Rows from block 1 of the decoder of a small masked image model, named by matrix and row number. Rows with one number belong to one neuron. Each number is 500 + 25 x the weight over its row's rms, rounded and kept within 0 to 999. All counts start at 0. Numbers have three digits each.
Before each neuron's rows are labels from the 100 images, of 14976, where the neuron reaches its highest value: "responds to" is what is common among them; "place" is the part of the image that holds the peak. Only what is clearly more common there than usual is listed. The data: histories of elementary cellular automata, time running down. In brackets: how many of the 100, against the usual share in percent.
# fc1: MLP up (decoder.1.mlp.fc1.weight, 512x128), inputs 86-127
# fc2: MLP down (decoder.1.mlp.fc2.weight, 128x512, transposed), outputs 86-127

responds to: 110 turns on (78 vs 50.3)
place: top right (75 vs 14.1)
fc1.424:539519489547502526524501525456500549516470524459490493460494503504528479541472478507514515495497492473509501543497541478526540
fc2.424:443442473500543523508497503504513440497559532505499500486502499488501513481499511508490506502514569490483504481501470519471471

responds to: 100 turns on (81 vs 50.2); 001 turns on (76 vs 49.9); rule: rule 90 (40 vs 0.4)
place: bottom left (80 vs 14.1)
fc1.33:484474532458517526498495530529478508474461497529494478464519446478487490447528469456470480533471477509522540503547489463475536
fc2.33:535501522530501497487517501501529450504515491503516506532524547486514533494486496544498539475536516473494498494461499529513474

responds to: dense start (60 vs 28.9)
place: top right (59 vs 14.1); top left (38 vs 14.1)
fc1.86:524443504499510495518466482485502495538488514523478457508510471495522509479489486514478454501458481487482476433463507489470476
fc2.86:423529482502477494512487503538475476463494487477495537502518522507500528471517519493493531488521484500474525539534487509538508

responds to: 011 turns on (97 vs 51.1); 000 turns on (96 vs 50.1); 001 turns on (77 vs 49.9)
place: top right (45 vs 14.1)
fc1.72:487529499503476511520483502460545503530510523451540512464499468489494497480465492486475516433466456455512474457459482521475515
fc2.72:528433528547504500496474523572520506525511542485496469469526471517526480498531521470494487462487493487485500504491466512500479

responds to: rule: rule 145 (31 vs 0.4)
place: bottom left (32 vs 14.1)
fc1.67:494470529490492532461533482473519468475486513485499488509481499496508504475478521510503474489510491506528513492491468488477477
fc2.67:499505515542471461512448527490505516500521472483501467536517507518501522526552486488503487523479537506453512525493518484489512

responds to: large cells (68 vs 39.9)
place: top centre (41 vs 9.4)
fc1.226:513513461482473510486475482496471479461509482487525511490460507479491482480484446526480476473479483510495491493487454539454496
fc2.226:501507540550499517511458492531516504539502506473506496508553478556495587483477522463461493502466527495515517511556503503516468

responds to: large cells (79 vs 39.9)
place: top centre (69 vs 9.4)
fc1.456:525509527495480504508580527497484507507450497522460507468500511523485466432455493480531469492528524437501447485469490522469526
fc2.456:466459457508511466495449489507482480495521498508492501513480494509503498500508493518539492511463475510466533507504538473545509

responds to: dense start (62 vs 28.9)
place: top left (60 vs 14.1); top centre (29 vs 9.4)
fc1.247:503471521450510545486514471495485499528487508484448495539483507504507468476471534504457513498527517490465502520494462433493454
fc2.247:466537508499521460483504501516527499464534497469574501469490478531500492492535466493519505487529512499479509483473537468500500

responds to: dense start (73 vs 28.9)
place: top right (49 vs 14.1)
fc1.71:526504477470492488524502456495493495478516493493482441490519461467509488468502477529499462488508476494479454524469510413490521
fc2.71:505464486502499529497513503500530415525501477549497540518541529515504529450534533493532503521551520484549482514506480499529475

responds to: 110 turns on (85 vs 50.3); 000 turns on (77 vs 50.1); rule: rule 103 (45 vs 0.4)
place: middle right (28 vs 9.4)
fc1.281:447510486488523479503473482519474506519478503473547485477486517443488510528463476472505510509460526507497510505469488470485515
fc2.281:442501490519516510494502506503531496491505455501547527473490475465520506524483483514508478498512509511494529531473517526548499

responds to: large cells (99 vs 39.9); 010 turns on (85 vs 50.4)
place: top right (53 vs 14.1); top left (41 vs 14.1)
fc1.313:501478447484419524511494503461499467502464509508473487561468509511477488472459465502495480498516468502500482485526513504450491
fc2.313:514499500549505466506471485491491562490516532496501487463491492508527559479506469484471512488491551503439537516518535517472468

responds to: 110 turns on (93 vs 50.3); large cells (85 vs 39.9); 100 turns on (84 vs 50.2)
place: bottom right (54 vs 14.1)
fc1.113:505503489467464503490516511519481480513511470451454494460473469482478494476459504496520502492464480486497496496488485503511481
fc2.113:463469527515508511483480498494509478510512516496505492424477498492484543538506541488473487513471497511477515487466527475487476

responds to: 101 turns on (76 vs 49.4)
place: top right (37 vs 14.1); bottom right (35 vs 14.1)
fc1.474:497480516517509527510477499482511448497442531478504462481502529503529485500465491515524515504504521473530481483515484536491457
fc2.474:506478477496479458460520505509462536501556465526489513517515460474464534478560535507470472467477480553465514519468518446493506

responds to: sparse start (65 vs 29.2)
place: top right (66 vs 14.1)
fc1.59:531471500496488509513531495490501477519491496486497470460502525499481494521484505466481489461492492488518454517511467507504501
fc2.59:544476503484494499505483485514504489505511487564513525532470535523474505499514484467553484525487517495492527493524501496516471

responds to: rule: rule 165 (36 vs 0.3)
place: top right (44 vs 14.1); top left (43 vs 14.1)
fc1.497:516488496477502539529512481518509463523517465476539498515476518475477473514473498478464498469515513527485463495507478491498513
fc2.497:517520483489499506441531493501484498507503479477492485511518509531488514501515526481533480516537478526523534472573482512492521

responds to: 110 turns on (89 vs 50.3); 100 turns on (87 vs 50.2); 111 turns on (85 vs 50)
place: top right (32 vs 14.1)
fc1.119:509506483470446469480472457468528503503539500470541464510491455493455527464475492475513531483506493492511481491446510512481491
fc2.119:521474551506494519501470483478507523500509531470541470497466471502490474484490499495506500473502459494540492519511448521487478

responds to: 101 turns on (84 vs 49.4); 001 turns on (81 vs 49.9); 011 turns on (77 vs 51.1)
place: top left (38 vs 14.1)
fc1.161:517531513501497507475531506473517459517538480521501492513497526495503464564495519499490501470462472518530495465485507506501535
fc2.161:466496462524488513548502521465521434475571524473499491500498471486465495517525485528494535460517524526529497496499497506496489

responds to: 111 turns on (77 vs 50)
place: top left (32 vs 14.1)
fc1.479:500506474470476501514463455496449492514466499523469466499470502486444462491496476472508499488481456456490485458493516459513463
fc2.479:508485493523484487472530513484504509502515435474504520479535483510537531488520535520512490517518499507510494525505473473522529

responds to: 011 turns on (81 vs 51.1); 000 turns on (77 vs 50.1); large cells (67 vs 39.9)
place: bottom left (57 vs 14.1)
fc1.26:520483462485491497508526478475478483491526510465489503490503458536482479493502494474486470473461518455542489478473474481515486
fc2.26:513465536515496492515507482533539500467513521492526538487475489517511490468547488535502524480508527480491479530544488469487453

responds to: rule: rule 90 (28 vs 0.4)
place: top left (32 vs 14.1); bottom centre (31 vs 9.4)
fc1.65:528500466454510579514507512535470508490479479491453531486500494528513511505474524507533479445536516507484526453517504488500484
fc2.65:478503552530488460489454508498529435523496462456538461499498492487470487509479499480474515499445521523508478526468457525527485

responds to: 000 turns on (79 vs 50.1); rule: rule 67 (29 vs 0.4)
place: top centre (28 vs 9.4)
fc1.107:482527504478469506516488470484458507510503503478513476548458482492499515485433449493484490501482464475526506468516545512478513
fc2.107:478471533510493472481534524504515476491497484523505475447505469496442497518519496485530527431530502516510519519527469520486496

responds to: 101 turns on (77 vs 49.4); rule: rule 124 (35 vs 0.4)
place: top right (45 vs 14.1)
fc1.15:509530487470472508477494537496449476545474498528528540498484511453480544508469503467521541499478466455489505469517504434494476
fc2.15:463506521481488494487483520517521462490481462519499509545511492524496483461531495490463514561542456511496522454479516509494522

responds to: 010 turns on (85 vs 50.4); large cells (65 vs 39.9)
place: top right (93 vs 14.1)
fc1.224:510485478472520536492510487510506498497484517470485491474487447526504518516489506508490498484504490516466489532462473518503507
fc2.224:500540506521452504545483483465467513482516519520535522523486516476477490453569510517522481500504518498523511482525548480470525

responds to: 111 turns on (82 vs 50); large cells (76 vs 39.9)
place: middle left (47 vs 9.4); top left (46 vs 14.1)
fc1.238:470500464525479492486495520506498494469509475506467453478495482460545492523502535453510460512482488503496470498480454525512436
fc2.238:506491506443510526522514474515528481526500481477516520516555516512486525507503508507480519507483496494445543474496557524489559

responds to: 010 turns on (79 vs 50.4)
place: top right (60 vs 14.1)
fc1.217:530457506515468524477553508515524503503453521485500492498502513493506531465479491524506515500444496501490485498518513435499525
fc2.217:497569464484507467512480495485479483526529487514560503527497510527520462500521492526476454507521474508465488480498511528511467

responds to: rule: rule 153 (25 vs 0.3)
place: bottom centre (48 vs 9.4); bottom left (35 vs 14.1)
fc1.11:566533480444490482482493480527493503454536501500480491463485509471498505513484529445500493471476485525507485535505472444451490
fc2.11:498506543538468497503513521464512528476467486467503503508491465488486503476526505524497521521519502492455488493509480541514520

responds to: rule: rule 131 (31 vs 0.4); rule: rule 62 (26 vs 0.4)
place: middle left (32 vs 9.4); middle right (29 vs 9.4)
fc1.257:494549519511496480500489508464531483492524470492522533501489452508457475511499496488503479503554510470546496511530519509504488
fc2.257:488453515495531490473467488519475497490467476512521497520523512514498539490540442500535534513474530547508483505465469486532517

responds to: 111 turns on (90 vs 50); 110 turns on (87 vs 50.3); 101 turns on (83 vs 49.4); 011 turns on (82 vs 51.1)
place: top left (66 vs 14.1); top right (34 vs 14.1)
fc1.145:449478506520451468489452489484521499467490496497481511490506505451514510490497476461490489529504479484436498455456504457518510
fc2.145:504489486491534536533499486499465465488499481493486498540501499521476467468475499494496491460491518492548518561549517538525474

responds to: 101 turns on (85 vs 49.4)
place: top right (52 vs 14.1)
fc1.177:500498447502526548509488509464497495442487510475516520522483503532511498512436495492514502473480507496466525476462542470513504
fc2.177:512533541492466464496537489530510490558526493556492472486519500450478507470569502528487520509495530519522468505525459523537487

responds to: 111 turns on (76 vs 50)
place: top left (50 vs 14.1)
fc1.190:501533490497500506460504480474496546498523460492491477497510468486499459505534489471456488480540456519474477507497500475512447
fc2.190:493453524478503485505503528469527457506524520471514488484487526482518495462469521493473480493480526490529477438496532512554514

responds to: 000 turns on (81 vs 50.1); 001 turns on (78 vs 49.9)
place: top right (44 vs 14.1)
fc1.283:542460488461454485508455516493459479481529481519480484474503447516475496459456473456490524460510488516458490482505476525474485
fc2.283:453489505463532510515461510502505481518507483513463534514526487534510499538507462467499518523510501495492501509433514491543513

responds to: dense start (70 vs 28.9)
place: top right (53 vs 14.1)
fc1.186:498469503494491509500495474490466487493470486487442482506490427500494562459475479498502479499522504527498476520476504470498493
fc2.186:451481501474517502454472489510511447476462478497510493480531513491498491502493512508500512507479500518535490474488509498485473

responds to: dense start (77 vs 28.9); large cells (71 vs 39.9)
place: top left (54 vs 14.1); top centre (26 vs 9.4)
fc1.339:468485496506503512496508505482446498492492515488509494470517503507478521451481488487495499455484474534474453455500507456470513
fc2.339:480516474487470527467465521517539513484508506479489516523503504484504502483497496466491475501499518459480531517482499475493476

responds to: 010 turns on (92 vs 50.4)
place: top right (60 vs 14.1); top left (34 vs 14.1)
fc1.45:519499514448484506480497461482492510473477527449474465485487488512473479488468445461494490474482500479493507479488459470485475
fc2.45:499546522468493499503559520473481465525498514514468553499505502504502497517466475495538533518481502523489471513505501478491509

responds to: 111 turns on (83 vs 50); 101 turns on (79 vs 49.4); 011 turns on (78 vs 51.1); large cells (71 vs 39.9)
place: top right (56 vs 14.1)
fc1.123:477473512490457485452515536468482520444513526516501507498543475520530484497444524482515447518518473526484496491485473492523520
fc2.123:509506462502540502560500512520469503555509504480524462521467529502481515491524504510546534508467491484463514500508545544486492

responds to: large cells (89 vs 39.9); 001 turns on (83 vs 49.9)
place: top right (39 vs 14.1)
fc1.2:498528484513476522521505492497487506482480514541491478512525472478502510450530454490515513546473498479532532516502467532507498
fc2.2:525496505494502506494528487487537522505485488538516457537460519448475514556516476520506473508467520498507504549511548474539473

responds to: 011 turns on (85 vs 51.1); 000 turns on (77 vs 50.1)
place: top right (38 vs 14.1)
fc1.492:459464519448493484483508478496500478501533479483479536452520479495440503452501530482504484496483454450475485476446486503469520
fc2.492:491491545545520505485483497485494457514461525520463471536497474455478537534493486477455489422468443490495497492487508506495494

responds to: 100 turns on (88 vs 50.2); 001 turns on (83 vs 49.9); 010 turns on (78 vs 50.4)
place: middle right (25 vs 9.4)
fc1.330:525449451474508462490536509493472505444507493493476510530505512499509455514477507508489459504494531469500513517491481490493482
fc2.330:462487551479503492520487499508525469506479478484516508498497542468484479514478457465447499527529474534462530491514541495500524

responds to: large cells (80 vs 39.9)
place: bottom right (76 vs 14.1)
fc1.87:482477482489507485499489494438445493514502496515500481466527497494510514462533464483466498511460468530517524535466512500527469
fc2.87:515523500474513513515566519527528434493477485486504523509487530552499471477466521467567508492494514450505491535511505493510514

responds to: 011 turns on (98 vs 51.1); large cells (96 vs 39.9); 101 turns on (93 vs 49.4); 111 turns on (76 vs 50)
place: top left (38 vs 14.1)
fc1.77:515520500504515522494476490468491478485538484489489496464453552464466449521509525527486472536503475550514481461493458502483499
fc2.77:485492494545455472501477527517486498480521509500511528508563491524460478476523479526455494513465489525520511524520478503473520

responds to: 010 turns on (81 vs 50.4)
place: top left (87 vs 14.1)
fc1.358:486473464458506503445501449505544484493465533505468473498486465510500513484512512500478488497485526492524494485491532452496517
fc2.358:546559509489522497581513523467455518457516491487542508477492492502486459503512484505515488505514506498483526496491496505486480

responds to: rule: rule 62 (25 vs 0.4)
place: top right (48 vs 14.1)
fc1.167:535513541538529486483489522525502493532503504476497526497503499520478502509502523488505496524481480483509507541519485574520451
fc2.167:486476495445481510511483510487496531471506488526518486509486489483499516504516506532513518482497491503517455465465496465517523

responds to: 111 turns on (78 vs 50)
place: top right (43 vs 14.1)
fc1.374:564567492493498507462475513510509470515474478455496494504496488494489499510484480463479500538480481443510514467508530492489503
fc2.374:453446497502507501475513506502473488452508500522479524484497487439481497470491503506455488459526501493537458493492469470527491

responds to: 100 turns on (95 vs 50.2); large cells (74 vs 39.9)
place: top centre (25 vs 9.4)
fc1.84:509487458503460496463527517508507517518472519522519463509507474482557510508468511490481451488515494481503498518554490489428484
fc2.84:506505553490524526519482492467491493502512489516536491511486482478446507513479446465471480503495499540497498484501475528560485

responds to: rule: rule 25 (29 vs 0.4)
place: bottom right (42 vs 14.1)
fc1.359:523491500458479510493472487494497470530481524493514473522495522487494499496467505505502522495489484513489524493443468471453477
fc2.359:477510543487502505491506493536495493492503465486499479481501527504528535501476456480507512506493509504511517474528526468533465

responds to: rule: rule 110 (26 vs 0.4)
place: top right (33 vs 14.1)
fc1.476:501504469480510515527494477495454507453487482554469529480474487472485488488512543510496499512486456527479493485495442491491504
fc2.476:517469516526508487527509523493527520505515543480442467524502504469488479500478500516471468538474533443487451529492495458512470

responds to: 100 turns on (95 vs 50.2); 001 turns on (77 vs 49.9)
place: middle right (27 vs 9.4)
fc1.490:475521506520486473489516511514446473489464510477524475481492537500485527479452498496582510532488448535504499484492467450535517
fc2.490:497482507560501546494497469458537527539502502531486471522468471488489476519456458519457503504481466523472535498536556501474538

responds to: 001 turns on (76 vs 49.9)
place: top left (42 vs 14.1)
fc1.315:469499504496502489482445515504459509512473461523503504502470509489524503494468494481496477556497497526518494526516499462523506
fc2.315:530524488498475503503491468497550471485487544520504550492528492500474480512519486510511517507496461530459509491480494451491481

responds to: 011 turns on (84 vs 51.1)
place: top centre (28 vs 9.4)
fc1.106:463526492513499474515456478473471494497503539494498527432507528519495518464473526524491520507468493486519501518503505506455509
fc2.106:533442511484506525511527497512515489483504423506471502495527527439467474505525535506526484503496507499538509518485515477510494

responds to: 001 turns on (82 vs 49.9)
place: top left (34 vs 14.1)
fc1.471:453528468517511508477516503502484500494465501523469471532527520482453460546491483482485480528501458497453469458474480500488463
fc2.471:535474467508464504522481500540515498479534453470517523482481495505540483470503486499495494507455523509505528540459516524509526

responds to: 101 turns on (82 vs 49.4); 001 turns on (78 vs 49.9)
place: top right (68 vs 14.1)
fc1.397:521502516489529500517469445500536475528506479475500456522518517501505493490452523493448504510534491532525537506487488532460476
fc2.397:508550510473500495473519524531552498512497503518514529543539513506475491491532486575515504510569539520425456500497504478525495

responds to: 101 turns on (79 vs 49.4); rule: rule 165 (36 vs 0.3)
place: bottom right (49 vs 14.1)
fc1.338:491499523527481501551456487487509541475481462548506489510496511490513495520501479490510505477486465503499524511471490496487489
fc2.338:509451457484470486471518491543488491517501491485479527510516501518478543528494514507491483511466523526486519471475487511518541

responds to: 100 turns on (89 vs 50.2); 110 turns on (87 vs 50.3)
place: bottom left (52 vs 14.1)
fc1.198:510473507523486520524502478481508501515503538459467475483467484470488480519480479521487484446507481490471521480478488460450497
fc2.198:501470492503478465494484501494478469493514454499502514537499523543525509503495559494480527505455533522508555525500509526544495

responds to: large cells (71 vs 39.9)
place: top left (43 vs 14.1)
fc1.286:502507463470534507468523487454536479497492482454494471496510499529479507487471529495493475495483474460469518463514516456512520
fc2.286:460482481524500490523477540508492466504467501550501508509496504458517523509504451490451486463536571469484504534511529493509477

responds to: 001 turns on (97 vs 49.9); 011 turns on (91 vs 51.1); large cells (88 vs 39.9)
place: bottom right (49 vs 14.1)
fc1.478:491526508454451498492527502500494503473498520476524469468543497502489470510518479471523451519494511493473492503478503474466473
fc2.478:508485498521521515529480529501496489496517464497478491512506429471498517495477479525462519514490502507520488490514525540489488

responds to: 110 turns on (89 vs 50.3); 111 turns on (80 vs 50)
place: top right (62 vs 14.1)
fc1.308:539477486524468524488515496487506519494505477471501496461453497515535502511487474462557464529444489456497528503489524513481533
fc2.308:524492500475548486499496474499505504497530478459483496489526507483473497496477540495451535502504470499459459487465500492465486